Weights of a small audio embedding model: waveform 16khz input, batches of 64.
Rows from block 3, named by matrix and row number. Each number is 128 + 32 x the weight over its row's rms, rounded and kept within 0 to 255. All counts start at 0. Numbers have three digits each. After the name is the row's rms in percent of the matrix's.
# q: attention query (model.blocks.3.attn.q.weight, 128x160), inputs 108-159
q.15 108:077108158124152160167107183112123111120172162140126130093152086133129170125104116137100149104114154109153122160080205118122134151179128145152113130117128119
q.16 096:125066137137134112139100101141106123126126069087147105140152150232066129119151096173093124153141130172163125117141140163119153133071109111123158133107076163
q.17 086:096126151120114141083123083141132080048140187104069101087136089161116097135106174177093149194160080159151105118079134090147152112097105170116114145162138160
q.18 095:101131134178165128129164144105201142133132159040086113129131084142078144205111156093101134078114164136177119121059145102141090090140180149067153144145103171
q.19 101:162160158141113143121038111061163145092108142141099047075110130137169160133148114176109155122130114122097128138138096150117092103187187137088121179058112197
q.20 094:163094172142139180032099107092151092138164173092184089162095181157133081144118124137129110174048107156163128122170131135068112103122105125174156136092167114
q.21 090:119175159170172104134166115161109157141112135132085055091078095098124140163074154145144121099107180160133132092062174132157182075150095086110129132163123160
q.22 099:109090126121133118176107156110153104129112106072112119083059136227116084077104077137114119131181128120120165099158123113140152125116105121089134125114140165
q.23 090:152107145096129166138122152105106186126105156095110156131147133153092162053095122124164094132078138160152150063162078122106058172099113144189097130117126169
q.24 092:119090090121134116178136129148160098132129096089102159123148195139085120144086078197172135160167108104074066110116179048162149132151117101138199116141189144
q.25 092:132091127123095145091115139162171054166063171104137147159096125170127170134092075167058074111146122169124121125100094104144083110054171113189077103169174158
q.26 094:137136138091122157093080150132165102102156117092085140162141097167095114188126121131137157122114091173119115205115123135129120084208125104106062207095130136
q.27 095:123098126062127226141174129086178146135159073085109130124079111167115114142123104101175112174112136165086127142069106177149099156167100127187061118122144158
q.28 098:124136101142065200119105149148176154102147133174126153168103073138171096076123104122148137156101112098176122124144133149135143068089064108116132140160140133
q.29 096:133111099118144115115194149131090150162094108105123151130133160127157155188153090130130101111101152084203163138108124160096138161130183149083155126129122063
q.30 094:076087155135097126162127116141143080116110112148136090153194152156090151096102170098153163156141125137132134131138137114139165120189112150125139098132121133
q.31 090:126072102137124121101067167151123102168145152068124139136146114160103095165115105096068151113111125135171107143093100128162120157086062138159165213134167139
q.32 101:116107104136108168132159104066114164094134120116163155131140170113098121110138178156094124069125132176132142087116069162000131121095049106181169123129147110
q.33 088:071126131141090139103098105119092151123130123147097114136129107138102134154123161093113121133140094113175084134068145098101077127094146147135126132131122185
q.34 111:068137094125182165197170169126127143111090145136148142117102082117104145155120116134180153163143161097094098136185158098114148127165118129120168132117133100
q.35 116:120114137136146162117093090226099135108133131116105165135142174045182116109212165096098078162131179142092148164130087123202184143148108125144162093147138108
q.36 120:145170112136156114167101171152176079189109166095114149128141143177064196088139132118082111117094126081112135142101190091171190089142175091206151119065166165
q.37 154:143119116132116120122131055181149159125149081110137179131149150114165116146190128047051131105107139136132151137185126106166127092119146143125159152094132087
q.38 118:113149058156086090078129151148103107092179152138087084147088150094108122155153090115086072085137144138112116115146162102136170127130132124108086123109079140
q.39 099:103140136165043109102163089106080121110120153142162105154112096109118127131052159140155114103099094171136102116112121145151175107121115135131150139112079129
q.40 108:099126146146194119155123128163100116149192143100101118134120124116115060117155117127086130151105186140133139150069188099132182166087163143190175109147077089
q.41 121:082115134124116128141174101171112164126111125144112099163142079185081159162178171143148145131087092129093086138083071141165119134117136116144111098082095110
q.42 103:103162099167116118149103188081157160069134129133141115154124172124105167053143122140132183128160141142145170084184117135146142131128105145124128160098132116
q.43 119:135122100196184143177092147161141164097102122069114166121140143172093096128135160156170139093176096107136078138154067078142203089187101119155138111153130106
q.44 118:143063155098109095135119102099081119130123144105103138101118108179163114156138183162126131127154131114138097096082123088073101164101147076211091106172167174
q.45 138:130115135141211178126126062152160121174115110159078163115134162117062168125180081099084109094098114115143140190072185142172102102160147175116149139118114092
q.46 091:072129144171119172136112064088097131141160085156113121102138189115087150114065166141130150149093070113093109168081202129201129102120133162150108133160131100
q.47 114:122146156090153091167096121164144138127147098124171208121164110126082101135156125099152113089046124094088101096127119076134134092164185116154110144179107115
q.48 101:105137067072147160078154091167141128138170150123129138083135107082176097159148118100149161108159135157115147183091072164157158105148178166170142168116094117
q.49 099:097090208154112132165086062161121142133074156149133089081145143153132124120101163115125089087152142112130060132122114118116116089097071107068122162136139106
q.50 098:105099159123173122125149136118097130139067107140132177183107153171148141113109128117133159114118160126201122143095130134103091160091195054203090202152089130
q.51 089:141119206190108125125143165152167153090074081144053172089155102117127139128094184147121084134081183135152107154134114110098153201150034147156106131124106134
q.52 092:155127086121128137173102143156190123090108072090148152104171146137125167122114114157114103153118113211193184063116080116065135130070153129088144130111150151
q.53 086:109106143100139138178176089142127094154118157111106158153188134160144130085094145114148092139120171144116050130122094165088148157132138109146127119112152176
q.54 112:142135123150140163117107146102202122130189139119142154093144113115146113090135166134113126124216091082142144173099070104120146112116109136110205127095093098
q.55 101:075111127163144157154101155091088169091133138115168138128062128083117088133146192217089164150116093105094096117158123179171126134147169151121112112113123158
q.56 092:129131112083116145184163127084142107151153179123084196145142102194124145072117128163121083089140118090179120203164113191133113146087080126119094141149102117
q.57 091:118070114064156097134126091101084117138115132132135149078161184195156079154100150134100152110112186155108104092187198139156149174128161104121150193136080195
q.58 091:083143116106163121113151143058073116162062191154141135128094131145130177139139135111143148088111142083148151116110140117121106096123168072165106139156129147
q.59 091:083107146137132183151141138123102155155080159096079170141151130168162154143210071120181098179179097129107139149142066090158171132107111151104079122148099079
q.60 092:079139118137186098112136143202186164178160154121160104134103066152165149103118166138154113180174084132172156141181096143145121129108174098112102108075127210
q.61 089:123125135141098100126095142137084119202148162147131091169111158162115126104143111167118100175146118152079159151146180119162088121115112113148093145114198104
q.62 095:114103166122085100150157145091168110159132108132111175172168122101131181157145115111122122161149168166136107168165193115083115120122105134174109098096180151
q.63 089:107160125110160140130127104207187162195106094126113158122163107077152123186113166160143168069111166134087164173076091130149165109108181140158083153116129085
q.64 097:152142176144133122142158106106094173166173093130133062136100118093123055117130064129088161153098135130148151105097139144109073107186096102103127157106074144
q.65 085:174103133132152117194118147103119107130090073103099197201111142096166164118120114118092105163189174152162131053104135130130108098137134125104173113108113110
q.66 089:083087065174137134098193137107150189105134177130092126080067154116093141054117070179084142163131122131151130157167178160117164153153118130135167120161114126
q.67 087:086143163176129097122093102132158114117120192151089109148110119141150099096107141141147160073100081159126183108158200127210144148121170139132085143120115170
q.68 119:067165136119114172115163167113171201141154113103108130156111046089165147109170168160048140122097159063140099124150127121115090122126139099124150182137158132
q.69 103:067119122133127097047155137075120102139101145163177095060126153145094102078084154156144113128187079164114096118133128111105070120190084186146133077083139092
q.70 126:097140055100107122151112103102130160155124108144149156160122092152160139116161147147141170122171130109128145096194129133141157079141165105123164146126080167
q.71 097:099153132141104096124148125154163177117095157081099166130123100182112153122150138145106167098106119135145142089152197118069121115156122169155058141132123115
q.72 089:102092157132118185192128174128087149127095136177164109157122101096158162109138175083105142132086107167193104153130178083206162125122150151134113110109124173
q.73 104:148158167069131126113152146125119155149138148155110183140110146144098149105131206140177144130130160177122131141105119142111168137255142125166093158143141154
q.74 095:122146130145132177145124104144072159179110088118123146134116082149142124111146154141128142188121159152150122092137086127126141108121135080142094100082114168
q.75 097:087129161172092113181144139113095170083158172124114091132148109095146110175064128177099153158123110097109115154116125129195132124079118164114092136126056129
q.76 093:094117139117140140131094088115115180128097137180113170175123098150155171142105130146181110118163096190159099139140063132067103122156127130100170167116165127
q.77 098:063102130167160115171113152097151159120114125135120072125122065136144094046096077102107088128101070089092207144123120135120140116145106091160064098112141138
q.78 121:114142153126145150095192098112145130178184122170179160121155151166184129135149107149103111143084145134117130080051150214165142147114140107106126062170065090
q.79 094:087127161122173145127056117116117112138158117111146149081159140134149049172111115147151113154141111156119124140158104199118106196152149107111159104173161139
q.80 094:147064132153131143154098108140140138162068189170144118163106120140132139164123153181090153119111134161170116156105115151121126152087100123187135180140111101
q.81 076:159130182129143126152055129129163149165151117147109140157150150135083073111156100186163104134097114114119122155178133139155101088134116178137123132133138118
q.82 099:138057111083156120084122164070116097116133113116149116135146116128166154094061186149171126049113146112155102090134179171108120124123191100131167076172155127
q.83 098:117154154126161100099116139154088123177143156090079113153153158143208063093184085170126135135136151121120163158108056131041113144170119091130107125147126124
q.84 090:136095159090136163098041081115134131116149163165157124160128078128087132152092096130178071106143167156129203145131156133099048161113102107110100103139109163
q.85 094:120140132169142140074143127122155111155140161124167134149124124062091139133072168160125115163149094161073105162146087087145120102138051111105139139143106142
q.86 086:195175153065126148133118081125173062139127088152081112115128047154122141130163135114146169170087113107164123115107185130105166134160120126118176189119107104
q.87 081:178204114099114130155069097108085161113131170166081150113097106175094123100118149111130136120139119120103118093112091163189159156141133116120104093113132137
q.88 087:140150126165158139136076156136169139167150137105132105115111072135142149100157151111074112186181086135174075120125161143098113132120074132114095102121142161
q.89 088:091091129153156128150124130095114124154076114147080128115097095137152066123130134111103124138121175116151108082174091078088083096164170127130143102146127167
q.90 087:125113191171116097189103118119140146165110147130064131128058125139073095107139111152140128100149130101097096161072172147132131081106092130158121151079096075
q.91 103:156180101099106116130187116106123139077105098143157130120133087185148151182060092115114137121087150143146170116083214168134139136118121136110147122109114148
q.92 089:183110135119114114141185106116145139127152086095158181090130146068138103168113162118116119146117112114112144091148107184057125109127155130115162196146066142
q.93 086:138118146075193168116117085158133130097136109109156173136089029110130125078177114113092140141144127152110137125131113108109105121126092104159128166117135091
q.94 101:086129079128075130121099108132163158117153173166149172148172114100091182165095126152116081137118077065161171068077180148186148093145131099116081143128140139
q.95 083:162165015148197095119194136138151160124128094137139180163113131105139136143115173122133141128130201113154118116120086152127130114094148142137136117118117103
q.96 091:108249123122121099160137160145118133163098066174099133106118079142121085122143082193127149101160067119131139096138068113126138140128147133091073084085133107
q.97 104:135173091120149150124124180116086093135117132104124076131017039079091148156134073113102070115148127123121160184150142092139140128158057150161131116156155116
q.98 095:142149142136147131018149118120145126167126098061077195118116146081097144100138204127127117125157108146113148154135155112164139109063131090128135119123074103
q.99 088:196115092111159089118096117129145147127113152098141124093179071069131121086103158076112172109109150123169114091095166099132082116130181177094116075148095095
q.100 110:089082113150095178143146147113120064163086153131139101138102107104175111156164126152091057120110071101147145091176196085194134149138089134121080103124100214
q.101 097:122091101113134094083186095140109154157127126103142192114109096108074141124134090128177126142135154171119137024112152166143142125178216128108066156192156090
q.102 123:144117102133170078151174138162148095118149077134121111117148145088181107147134178162100148121123131161031191186140132055172163095187140126076125139125172118
q.103 105:110101076071073153137152183098163120154137174126123116156110100129079110122117110060136142094103106071106146129090113114183079127160081134143120128114141131
q.104 109:175117139139128139119117137230151116118105098119112098151157163144059091088125171173127147134162221128138131152120064116071124150126075116149161209101128177
q.105 102:207046061100085119155071116127100121077171108080148127159113147185092129150074121118094143107066129099169120134101128124093125046100104145117119104099093201
q.106 098:129128127078138163158082162131175122139135181188159113123158173132169111083117121142098105115153116133167157126105104135147141209104182168127121157134063145
q.107 088:168093147127097154135132079056113078116166157088083128138106161128076080115131096155080092079107109120146080160159171074094174129103105132115130125112109148
q.108 098:053106148138108155126105092099142186117136101183179159159100133156175153152175086124062113164055152136114136126139160189084118130126130153137149165081125114
q.109 093:102105031168159061136117108124162104148158168141168125097144128093131142135100076114155105127131076188190136130082177144197116160114139098087159122150089079
q.110 124:136122125016138110112188115083114091170103139082105099147190112116148119119123212157167168071120148143174129102125166096123091079151062155160093133138137075
q.111 097:111194162117104099114139141112122119131161181171120112135145090138070197095141137167148161098070107153143126097110154157092113140132138117132109132113111085
q.112 088:123071124153108148132145167091133200107163106105203156103124107114139208075156196133136120156053147137118103043158106142133110156117105106154111058145151119
q.113 100:128116158110104155222033131133118123139137116109152132085106073204125125118077092140109164141148093158091054202094120127120117116043162129171120129095160165
q.114 092:100138106198114085119099103095141152140114185170109111158139187174105138153116130111104134159130117095086150097086188137137160129159139107130123116101162063
q.115 092:160105148110144107160161103123129065147187173104084114151160174117076116095110142191165167118108134125158117142077125154083119096167116083111140159132192120
q.116 091:090075142162114100099120081105131150164093167157086106088049128146106085165162176128161141121136195091122102139126134122089140166133188109095171089154092063
q.117 089:155135139079126136139133102161111134161149112100134148079063198217076139135156168153129107123128101076141117104121151077133083095102177135121177110138195168
q.118 090:187189093147145116187149137141158087136061185113153191155125147182096089127133117088154126130087137119144149099121175118131157112114126147127168129124116174
q.119 081:199102134093199100151110109130175091104112097081135162121129062142109084076146136185122145067148118182139074195085171121108122132098165088113102129178162147
q.120 092:129139133106101121173090108093148137089140105166137161104119138144076109154105086146155137135179117105090143214116119107128067119128069133128070108097177143
q.121 091:130130147089112152124162126154148147159147159151164149183133082159142125084155192092129112154122099103119119124130177166157112121110145149094089115155110107
q.122 091:137127095126198151133089143113115147160101110207107101160089138127124109086159117135147129166130117131114158143129107087146147111109157142100138118120125138
q.123 096:110112122167184139148126117134133110117141128066097206116126140088151091148158151074126109176138108100139174109185111067163118125133123161131066117142108108
q.124 107:082056120131146185112146124138134100103195120095086178145124113102143063113134146066135156133091144124183108143097141106084133188121163186147045147124148117
q.125 082:073139133184190127164169089166165149169116127137120069114096198116103167120173155141133118090150133127105133128082113100132168094172087164144091163125097094
q.126 089:136091140089148140169175122115105180123108155110148144117139125066097123151136104145091166128088187115140133143151111147137048146140155085079092115100105159